A small model that answers yes/no questions on an image's attributes, trained from scratch: encoder widths [96, 192, 384], fusion encoder activation gelu.
Rows from block 5 of the image encoder of a small model that answers yes/no questions on an image's attributes, named by matrix and row number. Rows with one number belong to one neuron. Each number is 50 + 15 x the weight over its row's rms, rounded and kept within 0 to 99. All counts start at 0. After the name is the row's rms in percent of the matrix's.
Before each neuron's rows are labels from the 100 images, of 14976, where the neuron reaches its highest value: "strongest on" is what is common among them. Only what is clearly more common there than usual is listed. The data: short English words printed on busy colour backdrops.
# fc1: MLP up (encoder.blocks.5.mlp.fc1.weight, 384x192), inputs 128-191
# fc2: MLP down (encoder.blocks.5.mlp.fc2.weight, 192x384, transposed), outputs 128-191

strongest on: white ink; teal ink
fc1.148 090:62 61 60 55 56 56 46 48 71 47 69 52 48 35 47 41 50 50 22 42 30 21 68 34 64 38 63 46 56 37 71 61 65 56 48 76 45 51 61 45 50 70 64 54 69 62 27 75 64 45 50 35 12 70 62 67 38 71 27 71 42 34 31 43
fc2.148 094:38 35 18 28 38 56 46 73 49 67 44 47 70 60 57 37 58 64 34 28 53 50 53 81 34 65 76 67 43 77 29 35 19 36 43 47 65 44 44 61 52 70 59 41 42 44 58 42 46 44 54 57 64 37 55 26 66 45 23 34 75 60 54 69

strongest on: white ink
fc1.53 102:33 49 19 34 56 47 48 64 48 51 50 67 70 36 68 29 42 38 32 50 11 17 66 34 70 38 71 41 41 39 56 46 58 51 50 62 35 54 59 63 49 60 60 40 26 52 35 80 34 37 43 44 26 61 62 71 60 62 05 71 45 45 63 55
fc2.53 081:36 51 37 24 69 57 47 61 53 41 52 36 60 57 43 48 44 59 44 56 52 44 46 35 55 27 34 58 47 32 47 56 63 46 68 77 35 78 75 25 28 22 64 41 52 69 59 43 42 51 36 35 58 48 31 35 71 60 10 34 39 57 60 72

strongest on: white ink; bold
fc1.54 100:61 55 37 29 62 55 37 50 25 34 71 67 82 43 56 27 66 44 21 49 15 43 64 40 59 31 66 52 54 26 63 55 55 65 48 57 27 70 49 53 49 76 66 54 41 48 45 76 31 65 50 44 43 63 55 56 61 68 29 30 50 35 54 63
fc2.54 095:45 63 39 41 63 70 49 54 63 46 46 64 78 71 48 54 50 60 44 58 46 58 24 49 49 84 38 39 54 57 37 34 48 54 49 55 69 49 67 35 35 51 55 30 36 50 44 58 57 33 39 46 50 52 74 32 72 59 07 46 47 88 62 59

strongest on: yellow ink
fc1.17 109:29 76 44 43 37 39 62 58 42 68 52 82 67 37 51 55 44 45 66 73 31 14 43 73 77 40 35 38 41 68 43 52 58 34 59 63 63 38 28 52 42 34 59 55 34 65 55 60 63 64 39 61 56 60 46 42 56 47 42 69 46 35 46 57
fc2.17 088:46 46 33 37 79 51 46 63 58 11 49 45 36 62 55 54 38 34 62 30 79 32 64 21 58 56 56 77 54 66 77 67 63 78 63 54 41 87 63 43 47 66 39 55 53 59 18 49 26 69 52 42 89 43 35 60 40 58 23 47 29 51 54 69

strongest on: grey ink
fc1.381 103:39 39 26 35 56 53 49 71 51 50 57 88 60 30 86 39 47 43 43 58 06 17 39 46 61 16 56 42 30 42 57 42 58 44 52 57 31 59 37 66 39 35 52 51 43 64 46 86 32 54 52 61 53 54 49 71 45 75 28 69 57 43 57 52
fc2.381 083:41 64 53 34 65 56 43 47 50 41 53 47 54 63 51 47 52 35 54 64 75 44 37 40 66 43 31 50 58 32 55 76 72 60 68 69 39 66 72 35 32 37 49 28 48 57 55 29 49 45 32 52 57 59 45 54 73 66 03 41 32 61 51 73

strongest on: teal ink; bold
fc1.247 111:43 32 45 38 47 54 42 70 44 41 20 63 64 51 33 73 55 42 44 47 31 57 37 48 34 50 34 73 37 30 35 43 49 46 39 50 68 35 50 22 48 74 53 40 90 46 45 62 43 29 66 43 34 53 24 16 52 43 45 57 25 69 32 37
fc2.247 094:44 20 53 70 25 45 74 28 43 68 57 58 63 34 43 44 58 46 44 02 84 55 37 64 26 83 79 55 39 73 26 43 30 54 43 30 54 59 62 73 52 68 52 50 27 39 50 58 43 42 59 50 65 18 48 63 19 47 32 48 65 63 38 31

strongest on: yellow ink
fc1.101 100:59 54 69 39 69 59 78 40 55 37 56 46 67 56 41 45 56 55 53 32 83 43 43 56 40 47 52 49 53 71 53 63 50 30 41 63 39 49 31 45 30 34 33 59 17 56 59 66 67 40 46 65 70 45 29 54 11 45 72 48 29 62 42 55
fc2.101 092:36 48 47 47 39 55 69 75 48 50 37 58 24 29 62 69 64 37 85 58 39 60 14 52 63 63 24 62 41 35 51 42 38 60 61 55 29 56 46 43 62 47 59 33 71 28 22 55 45 38 38 51 42 52 48 69 24 15 55 64 53 32 62 33

strongest on: bold; teal ink; green ink
fc1.233 101:64 24 76 47 66 65 17 57 35 32 72 60 80 51 55 63 47 47 36 20 49 37 52 40 31 37 42 48 29 71 52 52 30 56 56 18 37 73 59 40 54 53 57 60 70 38 61 57 24 45 60 53 55 21 32 47 73 57 17 38 57 53 66 77
fc2.233 132:67 56 53 50 49 46 51 44 47 69 37 53 68 49 46 54 69 52 72 64 06 63 17 48 70 76 18 44 31 26 21 25 59 52 49 54 76 58 54 55 52 58 49 23 54 40 82 48 64 50 32 58 18 44 65 26 22 65 22 50 48 61 73 52

strongest on: white ink; bold
fc1.226 087:56 43 55 42 43 16 31 66 47 36 49 58 75 36 56 58 47 32 68 30 67 68 46 65 52 21 75 34 58 36 55 47 64 52 33 70 48 46 53 44 31 57 36 47 67 42 42 63 64 69 52 28 63 52 71 69 87 54 72 32 55 39 58 65
fc2.226 094:45 58 53 56 54 41 61 70 56 33 57 61 47 65 53 41 65 69 33 51 28 13 40 14 67 64 82 42 64 52 38 55 57 43 42 21 45 57 09 51 45 59 45 58 59 51 59 51 59 29 64 43 73 47 32 23 40 38 68 70 50 51 34 41

strongest on: bold; black ink
fc1.186 097:65 59 58 40 49 60 19 32 62 50 34 54 16 67 49 55 37 67 55 49 75 82 72 52 48 50 57 54 73 41 68 32 46 52 42 58 50 53 66 39 69 42 41 26 51 49 45 33 63 46 32 51 69 54 57 83 53 37 81 64 43 36 71 46
fc2.186 106:73 54 47 65 41 33 50 62 37 61 61 44 57 55 54 50 39 36 22 65 26 28 49 63 63 30 64 44 44 58 33 66 36 45 28 53 46 61 04 65 51 57 43 74 75 61 53 47 78 53 77 52 59 40 35 24 56 68 86 78 64 44 44 40

strongest on: white ink; teal ink
fc1.366 098:51 45 42 33 34 57 28 73 45 21 60 56 56 24 34 43 67 42 33 48 34 33 65 62 63 49 41 42 71 28 55 54 43 49 58 53 33 65 45 44 54 82 79 62 78 43 60 57 46 41 43 20 19 50 53 48 64 69 34 54 42 49 40 50
fc2.366 089:48 43 35 52 31 58 60 62 36 44 56 56 55 61 56 41 73 61 26 35 62 38 43 80 28 72 64 51 52 86 33 46 26 42 30 32 51 56 40 43 32 74 47 52 59 43 58 55 83 28 59 61 64 31 65 27 63 35 06 57 75 75 44 38

strongest on: bold; black ink
fc1.177 098:47 59 62 54 40 60 46 38 49 52 34 60 37 68 58 63 40 63 66 76 50 60 48 70 57 46 46 58 48 43 54 43 80 17 57 43 75 43 48 41 38 57 35 40 50 60 41 35 72 49 28 58 73 70 47 28 80 48 66 70 51 71 36 64
fc2.177 100:48 43 43 45 57 44 65 66 58 56 29 29 39 35 35 51 46 62 41 46 56 27 64 54 45 47 82 44 59 50 31 58 36 49 27 64 43 54 45 48 55 54 57 71 54 58 33 74 45 74 72 42 75 32 41 40 49 64 77 41 59 38 55 61

strongest on: teal ink; bold
fc1.70 111:34 30 39 42 49 66 64 40 41 63 63 61 32 67 54 69 23 66 33 41 79 26 58 34 65 41 52 58 40 38 62 63 67 27 61 67 34 50 44 54 69 34 32 27 50 51 40 33 64 42 56 46 48 69 32 88 35 56 62 55 58 67 78 74
fc2.70 110:58 69 55 57 30 26 38 69 61 62 28 30 39 31 41 53 69 69 55 84 49 45 54 57 71 47 49 44 62 32 55 72 50 55 27 40 13 56 72 48 58 29 64 60 70 61 60 42 69 77 66 63 55 51 49 60 70 34 75 47 51 42 44 17

strongest on: yellow ink
fc1.111 093:34 62 39 59 41 52 84 57 44 67 46 56 53 51 36 42 52 44 75 91 63 35 44 53 41 47 42 65 63 72 39 69 60 35 59 58 68 50 43 55 48 31 55 46 41 49 59 57 52 59 36 40 59 26 55 40 48 34 43 52 60 34 32 42
fc2.111 096:45 46 37 34 64 43 36 56 43 24 50 36 45 64 50 51 19 36 34 44 51 25 79 16 57 32 54 69 54 45 77 48 51 77 48 60 46 56 46 34 24 48 41 45 39 50 38 46 23 54 52 48 57 49 38 63 41 54 33 61 31 41 53 71

strongest on: bold; green ink; white ink
fc1.305 109:58 23 48 41 68 50 19 73 43 47 34 34 60 42 22 69 25 64 63 31 91 75 51 67 52 26 78 45 63 30 59 49 74 49 51 38 42 48 54 38 61 32 41 66 62 43 65 67 59 58 57 38 51 35 57 88 72 49 73 59 45 30 63 49
fc2.305 113:42 57 59 73 67 42 57 68 40 21 58 70 45 60 64 54 60 50 42 72 32 35 45 16 64 58 53 48 65 48 55 42 61 62 24 38 53 62 26 68 53 59 40 46 58 40 59 43 72 20 66 49 58 50 28 32 57 54 69 96 59 56 46 38

strongest on: grey ink; purple ink
fc1.77 106:68 62 43 65 50 44 62 41 32 53 37 44 55 38 27 68 45 70 48 58 46 74 54 46 52 57 18 50 45 73 54 27 41 74 61 49 58 36 50 35 54 50 59 53 73 44 50 16 49 69 67 47 38 59 38 56 37 39 71 45 37 84 55 39
fc2.77 083:62 60 90 55 38 54 46 19 63 53 53 44 53 35 40 36 43 42 48 25 66 38 57 64 46 56 32 32 74 37 45 41 57 31 52 52 30 41 76 62 54 42 59 71 43 67 39 52 47 61 53 41 73 44 37 66 64 72 80 47 32 20 16 28

strongest on: yellow ink
fc1.80 083:40 70 43 57 43 45 62 62 45 58 49 46 42 49 48 58 30 28 66 97 47 28 48 57 53 45 42 49 61 58 39 66 57 35 60 60 69 45 48 50 47 47 54 39 61 48 70 38 55 67 35 60 49 38 62 51 61 49 53 57 44 40 37 46
fc2.80 093:52 42 42 35 72 42 42 50 40 25 41 42 33 59 49 43 16 40 34 31 49 27 77 29 45 44 65 69 52 48 64 72 53 73 54 59 50 55 46 38 31 55 32 44 37 47 32 49 26 63 63 58 63 54 33 47 49 56 37 57 30 35 49 68

strongest on: white ink
fc1.194 085:70 71 38 40 23 61 33 64 52 41 50 50 51 36 51 55 63 48 45 75 19 21 73 51 54 37 58 49 70 52 61 53 49 48 66 74 38 45 41 39 34 69 74 48 87 57 32 65 58 30 31 24 23 54 60 51 62 57 36 69 42 55 40 34
fc2.194 102:42 35 16 28 39 50 49 60 54 59 40 43 40 67 49 52 59 63 42 21 73 35 53 79 37 59 78 59 43 61 59 37 36 46 51 45 69 59 43 34 46 45 46 64 40 53 47 63 48 50 44 65 74 38 56 28 75 29 08 45 44 37 50 46

strongest on: yellow ink
fc1.180 085:34 56 51 58 45 53 63 74 51 74 51 45 44 46 53 54 30 31 64 91 35 31 43 56 54 58 38 52 67 50 40 63 69 28 76 56 65 42 64 47 37 49 47 41 54 59 63 42 63 59 31 51 61 36 55 64 59 51 59 59 39 17 37 58
fc2.180 085:34 35 35 20 62 49 29 63 34 14 36 42 25 47 43 40 26 49 43 39 53 22 54 24 53 43 45 74 57 63 52 54 47 74 58 55 50 63 39 31 34 60 39 37 51 41 26 41 16 68 45 48 62 44 41 55 43 24 23 46 30 49 28 61

strongest on: teal ink
fc1.135 098:49 64 48 41 34 35 62 80 40 47 49 45 69 49 28 49 72 59 94 56 04 37 42 64 82 36 41 81 47 40 54 39 29 59 52 36 62 16 36 26 38 53 50 36 87 39 45 58 47 41 46 36 29 37 59 04 64 60 47 48 56 57 43 47
fc2.135 095:49 47 52 53 45 53 56 39 58 58 44 73 55 48 29 45 36 70 45 33 55 73 65 59 25 99 41 30 43 49 42 69 57 30 33 53 58 48 69 73 63 59 55 54 28 43 31 76 57 68 71 65 80 30 38 48 24 60 22 33 58 39 31 26

strongest on: teal ink; green ink
fc1.271 105:55 59 49 47 37 45 96 45 59 47 37 45 33 53 22 49 74 47 72 78 81 47 65 54 51 59 60 59 59 68 48 71 66 36 44 50 50 48 24 45 67 36 39 38 51 53 20 41 63 62 50 49 36 30 54 00 69 42 43 62 58 57 39 57
fc2.271 121:50 70 47 37 40 46 45 52 49 57 70 32 47 58 22 61 46 63 43 60 60 39 65 38 42 47 70 35 54 53 76 59 57 55 53 59 59 48 63 54 47 17 38 83 47 67 63 75 13 74 51 45 55 45 54 69 74 30 65 42 21 40 74 53

strongest on: yellow ink; pink ink
fc1.113 085:62 28 39 32 63 59 38 44 50 48 50 65 64 73 75 43 49 30 18 36 75 34 46 34 35 43 85 36 26 47 45 62 50 49 44 61 11 70 53 72 53 58 28 49 31 53 56 50 50 48 71 55 70 51 37 85 41 65 40 56 37 63 42 54
fc2.113 090:39 35 71 43 67 43 47 68 55 61 40 34 33 43 50 55 52 51 69 61 39 59 30 65 63 37 35 58 41 13 31 53 44 43 54 44 42 58 58 33 47 28 26 19 73 35 49 53 53 44 38 44 20 60 57 73 52 56 59 58 58 37 58 49